From a checkpoint of a small image captioner: decoder layers 10, decoder activation quick_gelu.
Rows from block 10 of the image encoder of a small image captioner, named by matrix and row number. Rows with one number within an expert belong to one neuron, the router's apart. Each number is 128 + 32 x the weight over its row's rms, rounded and kept within 0 to 255. All counts start at 0. Numbers have three digits each.
After each expert's rows are labels from the 100 images, of 14976, where the router gives the expert most weight on average: "top examples" is what is common among them. Only what is clearly more common there than usual is listed. The data: cartoon faces.
# router: router (encoder.blocks.10.mlp.router.weight, 8x128, trained with AdamW), inputs 0-127
# up: expert up (encoder.blocks.10.mlp.up, 8x128x128), inputs 0-127
# down: expert down (encoder.blocks.10.mlp.down, 8x128x128, transposed), outputs 0-127

# expert 4
router.4:150115172102122133136109117113131098149126172093165131098112153176126105099091116110128156100121145109084122123121192097142135115162121182103104177152132077053191143124166135053145104050104128165181068172129200149192094093141167092176170129154131115117144157142118153152105163132146143113163151136144126128187184096093126139127104087071168183155154099088091119132115089115145135068164
up.0:135141126146149178056111118159158156127162092121133146145107194086155064111135134059119132119150152162130205161116184100104162105132171101081192187151180128159125156095053087180086150156117201095096141125081107109095141082117103131122118107127107104175111116132096117082157137154185152139126072160150105172127075158074149109127121165141163142134138163123130113116128065154140129140147
down.0:128126070112089133132115156116089097153074082092081144139120106100117107107074174094171116157052119129104121154058107148161103121105121197110069107171132075113139122179137167101113143117144126181131123145148101079113158115158102140028130125137073131138142145082113103117105128157195153137144145121108145164132094093074122121158079034146117128147189127156139141110118135130101140107205
up.1:116083117118126152120119084149106176130120095131070170098116168100116086100158123166096149133174184125156117131110100080161124092122113172188143086046079142174165110126117151071110099172110101121144116187169095128128169155116137118128153075057120149045139106097118119115138157069169094090127154142142116143077105123130137148160138131134162079205087145191137096134105156158116083140177
down.1:079065136132160150145146175142172129111126128079092169115119075108156130092109105063129094116147176130115143158118141085138107158164147138126088161145113123108120115153091075183098096157162109149153125096124042027185121084140105153164162127096130151107123102140126169191153141200120065148172163124130156143101111108113046092145151119154142154157138110139134129158084067093124114138082
up.2:073064179091146116153094137103107137138111120126106154087190179112133115137141181129124135189135101089126160083125161154140113120104118176113107128135161170093133126156106107107094123101141123161123033124138166108071134099155062153120096111128204138191141059159127116131100113168129113173141183148086079145069165146105152062139087109121177109205117126149155166137126151112121091097109
down.2:126115069136154153114166128140196160110099162122109139086167104076126134129156129121099107099123110170132134165165095132122081104147118158065054142174118089146194105171125136173137094133113128190160124137132113140089097163134087101177166164113137165049091103134105156088147136174219176101094099086119148145116168059118108107137131131156101098132121074090155124123147151074081127180147
up.3:132128076133093133106094158073166136163086107110104115143157126201120153106125145077160147147137109101072105117095111160100082174115141170107081160131136141164101117117144190211123092128130137125142132120100173133139168096179160207122123087128138162088111125130137099135132151123085159160100148076129141094128116095072156177085140068172129131107128161095095146102174065143091232108116
down.3:134155091101091134166106126132180134088127179117122150125180100162161099116185197099140082145181121119062136117166128120150088124177131134137103164131091157114115189105133114124160106135119161092081090152158121086138095161133123123142135128128216103126126143113132090125088134083150085132146093213081168083090133123226151111143096144143081095147122146097132073125115160144206080135147
up.4:159145099183138151098145155057149128145081119136112117107192132122146111135093117176140114177124135142085159110167162144177067178124156166096137083026087114177126142128148147110174169148145125058155135175130090151177143122107163144094165130153157157074110145139096116122136097118124085106077116125106157156136138146110155149170165172199100115076101175090103066153138083167154102144131
down.4:145159079115127206097042116076141142129117120128117186086126112109161073127127084155119176148195148090169141067080085165130129109124108127163110146157085173166083127102145143105162134111112112169079106169155168074157081146165068132133114136117137129131169078121143096140127192097116136135125184143168131082160133108144154145063188116116128196148170147129138164134141109118105180126147
top examples: surprised

# expert 7
router.7:100111067142096087073138130082166173093114094152091107136110167110082143155093138064147166160119130182138100109088119113123173104103128094087145138130108118172133130085122162149137144128169069177118093096095111160104131180188217155109097087131115091122165129077087102125148097127166129119117075125067190106177087140108107109112147135153143086108106138170183118186117101174147090165146
up.5:191159128120122118168155124141094128136153157122098069150131130185172108121106128154108063109172094098105169146142095156142084084145119089113193139145150088157125136154127122085103087149122142149208129136093143088112172182101158165126099086100155131175123096154110157151119129195144196083110103093055149137126130155135117181106133112078128192159190193177102167167107138125150102146154
down.5:125119093139106064175130143176143048135110088142117187164053168088088125188071099109201102176142142118144128149139116109133113161137140118139112062172148109149124100174118114107122194096146139106067106086137153154103140160153175126149128148145109123098080074093109121103176104102141138149150165122137097186067156149134101059120109129080144179144106103106178112081112123140105138133082
up.6:112201112183152132146131114182166141117170147112114190092121185109078169114096135082084128167154102138100141174116208148109207115081137126148114195143095101113096158133114097153171146131075108122122164111125099111105175185103132141211188110123157150118151121123145077112120129148119119153136155094143105196116131098060168141135155128139129110066135080123110111131112073100123159109177
down.6:180115133125183132060102088131105109141139131187161134144119078140121140092156144157151132099105117043142118131136153137164138102173112079189121142127113087139113068128158122135152175104179121086131131110068114132140131071189141171176108107092149152122120139146108121157138070078125105122075103090072165095083146092166154135123129125125087125126047120191108135137096052146097165074170
up.7:143094155087071128084174153160165106118171145092128095089132144154133126096173144139076089090132167134133197188119076106206140191094129128154112141134130138177126149155183090085119161154118109141080135149127115085143147134185077110146112174074193144169139171168151085181162151185129155096179128157123148128153098114174097099111119153138108109121099099134090168118141136084145137079173
down.7:146101124086153108123163171061135139192163139088156146100137089068148140128141189122154189101130170147137091169177075132199155092151048126152131095144118097137116058157088123162112113060153150125125116132149079114098115170099137124136086100120145125179150088112140126091140171126076122195084135128164076127113130093180141151147134141107107145142098176145138182088104120156173089147088
up.8:116164176127141115185169194144173140158153126091120143115111141125135134120123105130033114078118169147152098058152160134154158060166075172073150111104104168048125170106137135107132169093127115141150084115098104166132111153169122087121151128201132074184131137100122154111102148078112113157122169158177120112168074110084106104096100120126115114092063088161091146132166154117131126108155
down.8:146164108074135123076070142109136157094163057177124144073109156164113106151129113112119080142096105173154145122108137111092086127153097139082109135116143171139159084136091138098160138066149108141158155122149130122135186152097144169102109146111080184064094113160137064158098132086061190123127096136148173130180144070137129093134148102122148108144070117106170042182084109110150132153151
up.9:143143113164046150138097119132106068135124156146133124119133160174111168095129157088108114094128135127119203046157119090090158133140127184142108208106120017149135147177113071115135111147127154095138060101141133177101160076121155100147156137061147159144153139113135168143122192138110157128136140145114116077146147131150103131157157108155144166163172115141112115083102212141087111130134
down.9:071133152095156114115140129116059166144110113203164170110124076113172131101156113125128128048139152197137064037133110115128141086149167098105115092158191152129163123184124135059101110128092144114107143106087109113135107128096118131154115075118115107107134163080148086124095136076079131134141122120116135088119084112182131159098136123114101194117172190117106092134086182130137113173168
top examples: glasses; purple face; bald

# expert 2
router.2:175214120102100092136123154130100076152152135138144116170098154137110171118094109131128145066105106153123109162176168120156080133127126127163103089177117050193126079091107106092112104118129177164192151135108126116119138127127093158129136110194112131096138084082126169161154175115169133079177167116106073168145087073112148099118086118182173158089155100118163128183094097141133121168170
up.5:048107108124122125128158241141103198110167153109075135122132102140114106087153127118113109113128182096176174105093164150150130163087089131174129121066176062119104165121114131116122117183127128152123133085142173096122160112120214112136097115150088141092097136165153124129087085088099138151080128099141128185107154055136109099095143145171103174119166160122127084123159165129113153086141
down.5:155119120123122124185099181153095105203102052066188101091137175185123113154107123108145090157085106129139158168124135118137078099167143128186121112145109153112077098177079183160101104133154111162152172160112105171108153111161091116166101188099126192123132089117142145094195120145134125174128095146159106170137157144144089107143133121071103075105172070142096103157094130133161096128126
up.6:087086125085086153052141115123132116120137135114067140088117124120146122106150114152106102144082119111117062102095205121098092148122121166218152206165105116100148077131072148161131168194144119148175105142177145181131104164118124101123138166185157062122133092127143109138116106089135130192145135140167122125105125068148117127154134147131090145087175120093158112161144059155125167076138
down.6:095098129140104119165166124190123116140154141101146112098147177109139119156168166087119098138122132070132147131140105115094127080114104078085088041116121164132136211140147181178151157108159150126135104098149152112091130138153115140173101079106078126043122111127141180122124106159107113150053155045122176107099208195114091146172167141120125140157106163129098085124109147110151095114106
up.7:085114179182133099111066091147199133174108141104204145111131114094165118131146138105094162112157155066142068118139109170098056150126101163185143118159121148118111208122129168174071154138130115134149155148127145086184154131136120159078104180136128105146124051124161177114137177093108126138179109129141150138167109100144122147105122164126168110134112140127150183082157082118166147057128
down.7:104121047084157144115219099144183097110114138192142115161143100163145135108144117168117116112088115124125131066059122123165118079093119149100141149145142123107100079109143128094114133139146059072124169100154116159196078131142111096121108107159110104139092073112107147064146153115150160168072142097123149118158118120116093105104154135080097153183166056182119152101077141122149139180162
up.8:134112163096115150110074175132120148155120139159166158080102127152147154117107109118069137094146087142232109121082138115123115064129097121149089106132162186133063115145114133157170204108130108100118165166066148156138158157103152168118088110142128122168144111131065181210192077175054123110134158107159155090147107166131131133104115107128123094138139142165111160113068098135144085139111
down.8:086157140092138082090145119143139163111188082126171170133161188151117106144132160121151121095120078121134129140141109125146174119096117148090172123170060170152108105146138177106176074149133193138084066101133119165141149143169175114143130179136081084075081157148151138127122140184143124087189089089172161108134115104136114142150158132128133103098073083188094151104161129064181117148183
up.9:126179097123122066134119093127110152152159130098096126137101209133140152123057173149116190172115144096135128110136194106177086150180143147137147121087163156134134103180124098114093125144171060168111122148101107185134099140127089227127091163147125125123145169174184084101115168114093092114147124121137130151135108118098117107163109174136163074197117141152067090143120101076130169155146
down.9:109081184120132146145107132168077082107130109149136100164155122137177117140110136149163173121078163161137139119093176079157144204152096148111097150109140126089132172125052115160073196122168108162142136085068142154116195118122103115128078090150114205157132126096134164102139162156167120146144128091141129120015088105105110112126088099074088152154153140147161150140112164114108149099113
top examples: angry; sad; pointed hat

# expert 1
router.1:110090206075076174185100127193094134181121115109123148137113149128134097109134121149094140084152096090143148187116144115110154166124139127088087163127131110145132129149124132064096083111155165164171119135056131158136159117102156074079093162115126132109080161123121148119057154155190154186145120148091135193142147107127125159092084201102081100166183136125075120121138105096093152155141
up.0:145133143079137102120150140084124109130200111115152099168094135113097141109097105124197116186073133128112067068163105114144092134129137147121143117121152163135166085117064139122145121147131115163096152211140151120147114130123156132131194062157178153172199146129101196127103106199188103148116122185142160124166124100129125135154080129126086163132140143128088074166124046086107138135092
down.0:152109133117147134096140160156130129090159151170131109107149075127098152133110104142147099121190136123139092079112127146084113183088125166041054134135089129105162127114164184153145120069103159146044155144139136074125089063085108113071126143127137043124089134179111113114165156161111153160146099123132157162136123131092066095097153070169127149167157181131130158140140132159113075141180
up.1:222116117125190086141134155101168085080100138169136072183113154154123142154158093165128136130106102137083137160093111074090081041115142111155164122128138133125120143156097084105173098111125146129123149154187165108143177158186103127160173080143178173121086131069075102149111104148112132168101160052123159142136123136146167140158168138129126112133125177120066160178116156146095154113145
down.1:151166159124189110092101165106150134131102091144132137140126177134157154165190122165108100075147191153147160109135139146133095099164098093117184094108149134140086097072119121164142145082168112088100169092097027148132098121103074116199144173188123157132098104127134121156165154118135151213175079104101134163139069108156114187124121130157125156125113131071125079129142099126099097134095
up.2:109080172138118114144113098129151087091153110137089149148102137113153072219092147118114111129130097083104144131155059151119099122111128158133120118158129154141149104135141117140121152119121047120127112061156121158113150027187158146151173114149071131113119077178151103093085122104114190136076115199167154094165074107109112156149097112117151044109104164154109103134126155188129096106125
down.2:135161063159054156092164082119149146122142141096128137159116073073095144096113107127150142213125115124150142132096087136178127153138131116134166111097120110112150156164114134123082079165111101145143080151122082148148106165125109128126126137147137155185039099156081188092104135114159107116125167140095089106147150150120195144135136132129161094134183112118194194149098146069086136104218
up.3:122105164127099128109105063143120065128125142162205142122152192102160096198145098171186115116146094131119143130129160207144146117115134125179132137169163161098172156141115104092117117121093104067132065168156102116134079152126186132158138128135110101149107112169091129113070132149119143120094122146154102180113123084091165148121106165079102126118143088165137128089116166212132094171045
down.3:106125087115116093094149176118086139162142128119091076105140081094096116133155150126158083116122146218144089129067167106100109152058161164166139097147156074162147122076131104126086117142189149133075112048107073136112146138143119105099133130134144097147115063147142112085083116157119118109163110128122087115201180147106161137180107162098140142111110063129096174133189111130150151137193
up.4:197122167091142146125123123118094134118129129094132182163106148142118177136138072107118117154131092112132134095120133150166094143155146113134130144133152124139184122168138123085118134063110132130101135078167131058049142075127081173078151147083114091097137184171079201144157052095118145058141140059158142149097109138156167141096214102144148131116116192152123117118100158124110163161094
down.4:145087111125147111147147151139140161121189121164166094120081115172138090121092084084125140151102145111147117110115103114132131111103155082194157122120115121147103133153082096164123114082074103093100179091102095189209129091148151209116134126178142117136140029095129112123158140102118171108119151159139160164057138105059139150095131101159035142116097091121151185166131099110114127140107
top examples: pink face; beard; bald; sunglasses

# expert 3
router.3:164126096163090136175115080203088171122117138115216132174160098093161153161124063164083076135158189116109117115120120082153077106162105080110076132139113134106087109125094091149119117137145135110106141157152151153169105167147074151151118147082134108157076150119123199096128098105099117176159133076151108102107156134195124129165168112101085100143095105115079140076159110121076164158145
up.0:118132164058182104150077161121144140138166157179132146138156093092104145129121107118127094126141150163112114140114168168085065144073119094168099070090137126153160149121149167119166157162158101121210140158200145126168123084133153139134112130148088115131118046093112164139136081058151147079130127084127185120091152153121110159157181132059147107086122142158063120133174159131117120182100
down.0:207079157181135114100155085188153129178128104116145175108141096115112091185138099082111164142101132180130105151161154109158086122134100159151152095135125103120118125090135134141134176035125152103195079159112150174085146176143157201076172111086162125140101175166126114122168159156118127089074129086154148119080108152128159087190111103131139140071106145088124146133152075133116150130129
up.1:140121140105147119118167175094140071098089174129167149137136168148154074171093163126156144178141086108138143111050120071144141153169111207108143130077143152154088118158170088107132117101130116119146181144108212169168129141139106209071134162081094095096104143175120170119087119091130114179161132072115174092058156113140154092109168115140125102101129117092147117078112122144155126120142
down.1:161154135137191109165139125088169172108161108108154077139132180151044137113145140143117100131129175179151095114162151138133103125070111065113116195196169108097131139097131158123142177178153101139161080070087121123111158157125107087082120165105123132124102122119140172123133149149140162106069152129117112097152108113152082221191143095164114082153191112103130098118146129078173152094123
up.2:101146139128155139146101145139140157084084155098097084146088153149134165130091116085147129171101155099145031150091121100129123108101060159166123144153087097136128160090148143143174107098152146116129193178163103144094165089168076120124114143136117151109124156127140184078139133080147147127152139150179112062088110114153126127109116136064193159154131221098159069073175115105127102163087
down.2:163153099084176142121106108124073117102080106117145175084134173114119097130133168129121163190131133037195153158129134073118146135171121107108122148142144081125092108108089158123073090118185156135120064139153114103131101062135108134179147060149085125158095080095137128085133109122112126137154123101142139148119155103164126134058148105112139109156215185138177071138157159109082121154089
up.3:139104148148111069095159102113100093141165154123065112063109129098104084175087084123159169115155161193074120143109106170196166097118130140050128154143135093137090166170163144132126127144115080125072081148071069114109149113091200131136102156099126113127180097109093127133102154129099144143172169108125128138159115199183110103115103147119131187159106141119082149126116175185160140134149
down.3:085109064093183151108161108104111178098120127117105103153119125159144138146129180179109152115094151101162107099143130145129115112134190121088185120154144131135124133125203136083159168072111201135081095090173116155081095170119099149067104184104158137130183150141124168156071175146150158171179112168068106139103084177095162153182122082123146144121142132114152127132109102124152064125083
up.4:130142114130111180155137118083108107149109120098107112112183159133098152159072132131174190154124160119106079177112182094084166148162177136141115103139141111145143135093168103057117133129136117161169124155118157133104123120080116114102072096185083101102138149132083146155174130105112190127104138132097117163111147160110189147123155102102191063089145143134096099042142100229118157174093
down.4:181119147133120074155141169175156132140121143071126189185091123120120088135103084109183086105108121087157203120092177153073080095112140115130122155082099066089090131090104174174115108121138095124140115096099065050116125148117118066132123140114141125156151121138167086119172081126065140129120130145098089113137186114154151196101124147087124143148083103084078134128114098081136101149140
top examples: beard; orange hair; curly hair; hair: long hair

# expert 6
router.6:086110131129155141146094174093143161094144129113100124093108060128153119081129122160141150064108139117084122185134091059101137161155146107093177147150107134163121168168100197090131115156154170175116152097089159091117173169132107174134132115098098205094095126153123120140150133182097187176105100185175069132124102155087119144157160159127207117147131154072083128144151158103161141115155
up.5:131084105102082169096122147108108184095103188098111194168082121162172105160112108140187183135148154059167173067117113106152159156154125070167143112121130131140112163142161074077125121096102130099209093103111107128117093135096143122174117158108109159080150091073114133103148135138137135141113066140127157100141106136144145178111157174139061153118177114130165133090086152085116148089185
down.5:073131121125091130154155111104187157146133164158136102153148203154132156142116122089109143133121060111154097136132177188100110154128137080080095109093146144101100131218093123112087089077122081141121088136191141113124169119164145103134116044072063107097150055163128121102137097143084135141157194170160087149116129126140185115144119112148152129133084108090128109162116191156103142137143
up.6:108113152189190075121209120112119141121122168130138144134118126092114148117149136158136124126106140155068145168106170110172089130068072152136151135094160162084148158140114167117106111134152145151096153136091125084155136189094140119166093101148120174184075105134142152096143162155164167103174120134078174118164143076138062163103130131091123145124103199113078138094182174140167065191156
down.6:130079147081054115104174087087143108140161108090075150074088159118134132189121089110072139137148116124141142128126129121137138191142163163100101124097164138171157102119127119105150096173102159053127187152135178142208094167094157110111171116076192134105158110150109116144103150126129084146196148158146102093125073113127123084127091142171097098152153110109060122107077080127149133097156
up.7:085164081151170189106113074151100109147134091192095125139062098109125141129177188066105153086161152136108075162078099089133128137115132128108114130105143164063128135089196127140110143167136124151156109140106135146110083145123103093091112153043121127121105125151174104117099183152089113111057115086083153174134161149157175098119120152153170096148137096089117181109158169097084118120165
down.7:168166125112119143155121093136132128146103088118152052079160083138169149100162089157130113143079120139132093183158090153159094183116130152173158103064154102113174108172077115166138059143102097093196213102114093151135170098094188120116137102147122158081103190110110137148139106110050124090121132115145090120103099141156114127116140057109119092134133138154155146158079144168148172123150
up.8:104188152125106090189162083080137152166123124104110091094061066084146102123126082135098108097138130160128177084213079098187135122163153125101148091063116098183122107143141086072127138147116136088063177145153153134118144128129149156144093126206161122139145092115160115154163134137128097148152146149136123173161119158078118149139139110124168175109148120083083149073093092135147135135061
down.8:099105119158101112082124189118125143119108132196183150157132105112114135101140133096193121132118132115153139128101112149080096112086134092153153092112148125210142133130194192120112115185199120089099155137097129173092075088136102141123110152106117123170149157130101141074097084092113107115143086079097158133082102181098134157081087149177153141118068112198142130088163095054109100090132
up.9:190122150164088144109112119146126096179199087131162111170120156121098166112147121175136174099103159177163177142146136161104065110023086118142153078093100134131179108096185111109133124057139170107128110122145200087143121124162167118041151077164110115113151140171111122149140118096115126184126119129116156130093114144127136115091182146139119116134107123178086158164089118169155105156160
down.9:110131075126101149187185142102134170164150164124143120117132140153107112158129130058155127112086108154161159116127142044163106141125109100159118159128113091096099062149154150073149123113112104103065103134217077116112053193173110134163157155124099111150144189140194158166204142168125109079145092116106124167155150087113123117130156192075129167102100126146131139145122137117096139103132
top examples: grey face; bald; grey hair

# expert 5
router.5:118136122097103183105155141095158110117096102106125124151097152142155177115185191095202132091160144148136090091052148167141152123069108154141132090096191136129142139199150127188100124180144124114130097151116115090144157169145117144111088124109149145099117174135135071141103108140102124113095107159126072094148078152192048163151116186086173074101174102151130095101165160119138117099092
up.0:114162182150169116148128106163122131085131139101125102109177092158134147152108097128219171146188131115098153149172148098100077134190092059155141119098139147127154148142128117134133132220156108116105100123074113119121145194162134129106151175105132105124106131121115224160085159096121102133124129053102119139159174143135134132143095089166141083114054083153115153094128096116170112182171
down.0:162082145150124128108119099209124123066120114130133148153128143117137146099095154111139090151172078182118103065123152150096107098128094125182116130120161200156149111041087162155068107075101122203185155132131135142152137124163144129156053162154077146125122162161208134167102119173141173149125099186152140101107151106114156107124112114127135187140156128103082111155122119135088110186130
up.1:180151167117136102143134110103111092161160078133145119130088114187134116125173172143142150112148104111114164083112142110188140112124129149101120056152118106135101040158131137086079131168151099128142168103144122151112109147156074102109174125171114121190120147069122183117144139147181150165050145161104081097148187119110121119138113136108127086193087098076054106161121106205147129111173
down.1:131155094136128119138049126138169159134207100168042124120153159160095150074188105115160123147121095105116158138133181115114075114142121108142116143112114134125141151133173126201063131097144115179170137107105126089095109110139115132108147180138128132128075084165156125059115185089146146102087136159061121163086139160062101103105120095166084095191113136114163118147120109147170169178129
up.2:149123117111110107176132109190141138173113079130146077156176083130094129141099160107142051151077136127132102172086050183131152137134150080175147095187107170098129117135164112104141079176132162137130148134182125089082086133088127078140074118093117169154093133144101074152081099121103153080148138133117091086179060121141094123123071173109122085145102147144124132145093091135089074149123
down.2:126118107102091103096132121114168160120101151168126091028191085121173092058095143106148120119175099176113107132143151072145197089112086175163154092061092076187087160097143100120195147116147080108129100154139108130182179167156132102105155134146115143102112115136151137169069094119090125182086142166119097145098112141135122097123117170110148121151109077142103148076130128125123133126080
up.3:136139086174134135057116105105117158126100174078087067132171124130103147142105105135135118188153157175127155072136103147135182119136124109103111116091141123131116116190156103148152164127128110110118212110132154178158101141150120083130149163072152109092160175144130162134121149074134096069207126071142179134206106108098168136141071163108098149080146125164189161095156092136116092095136
down.3:148135085140155117129091125093146194090148112140123140107113176097086080126085098116108068081070210117079091149078144182142058142086106152116120098174109121140169119062141178107139163115151133170116082149084121181126096144129117109128184131136112123142122089134101145099167137153118180184139150129078102103118199106134093126153158095143132151106136158153118152143219112131092088155093
up.4:154170126161103160096116078166100167104204144092157116147089130111113119160082102074092159132143119079153111115149092072120143090076111145154148178085128100099118122034175149141133116171170120144134118130119173112098110138123140088151075089153116166141138156124086147083154182125137058120159061165133157080105103107128108100118102098168073097093086121153148155048138176119105114100132
down.4:193164109143094199113124135134126116115109149153108166162167155137143152109078148073146083131056092135146093090138092140121101102162076106105081154111110118149169152125103084182125129145126115127132176111128103146114104123092075074094104109101187156089119112111180078114161128133185202129138102114129110096109027090120133145097102147080176125167147115095132064100096126155148159191108
top examples: laughing

# expert 0
router.0:203119140090137112170156081092137155079158111109112098084115191084091107152104102121086122156080136108139153143127128083149198104128087149116104144121185166114168172106097198099135108104094158167093113118148084156091135088084147115149093174132128146083155111103181176155106121141065084147076055079111108160120131140064152126119093109116118100171131144119101087139146173157159175104129
up.5:097064090128087127110131160106143147103103202114119065157055119079150109156088145098083161137158207143084129188138056146124175136102122100144090130123130126144129155101208150139106136163093106143125145015148088164115121134140114096130130125096110072093114158143140120102126092091155118083118111119094120127176133144173109166119151141120144136096100205148123124066150143144133139135182
down.5:136112117173089160087125105152077113159139151119218101139100170156121174125203138138091203104129128160085070138131143134165160050124095172111106121108162066082174093110068126099115107106129152034127163145136134164076159097130143122122209143123107136123130109127098194116166083103118144116115122114154146115122136147072132142188157155164152108137173117122112123145096109086114099121148
up.6:079091149122088080120160135112137174059130128163083165125131161156083100117145081161116189123185128122160090161081103142109113120116173122154165117058170087195131066127141101134181179149121124114191095128089151140160189152140142167124084126106109137159159170119207111143142104157088150114133157137117129126108155149157137112095162173152121079065065091093113108141183146094125134142145
down.6:090074147131169164123129179141070091112109130157148126164078044124106160149135112155065140065152163159138150132099099133147117136161161112132139193112158110152087108147145172054114124148153114156092141101113087134159191145125137137131171150120116159081156124174072159131129110134101117112128144077116157100073091214149151117129119139154154162144134095171049185137167138183186130123153
up.7:110118150098141114182098144164076087156139142132130139164126120139161145092126190089128114155094165096158120107141168155142145094120073157155143133158112038149164150129095160058152130053119102079120131057081185127113171097144123139141129123209158092205106092119084099063086157149117102130168087117156142116120196138113178172149125141133112075089111113119126118171116142107126138140159
down.7:200090137077122120153171166161141175137113095192081143154196158111120149163165072105141127160120146131153139120086158182038108072156103098138131152116085094123093155103133106136102116130123086139076085129144103143160178122138135161145148120154110132143105102180170154112153161167109138129133112149102130165115089034100163118094176171164130124130125142113109200115083162095181109184110
up.8:090086134117089133100131123077109137118125172148068114108087148140112094110123127106145134119140142122169209082134133145102148147139115187116155148160173139172094147073129190156140064142131220149101130148146108127183103080165156155078141105174159129114165128104134072134121143111082127154187129123112136183133102117064149107142128151047192075117120162164119083058116083147116131110119
down.8:158104130099141096097140058172160174124141100092143099124156143159174152145122061186145145127107168141099171128103092134168144087146089131118157095072164159071140129119133090125119136111138124103150169154101179118070207170094091130154095099087114147102093102064148170156117227116127130102125135103152145169151149175127110118127153103120072158082160102128166111141086153052089107133153
up.9:113157128117135136120061043084080126127088066062061071163087142137104077117148100139114112174153161134171152130123162115119156161128117081087111174172168120159130113142162159126108145066135108151135102130187151148132175136180086185084148134121139095127139183162165150137210166041105118156107108118149147137117132113122185126155126135137119087141124146133122099165120165148118152175169
down.9:134093166165110095141086169140169167104184117111147060157153072128202104114109141109125145179136132123139127157135057154168152123117109204164158126131163163097152154088186124110095122178176110092105094060138138118126101086175165144151111142123122165116098175114160138115135171174120129102189113143075115125099087054154130139115139147106091189134160103136153068095152115126138091131071
top examples: teal face; sleepy; winking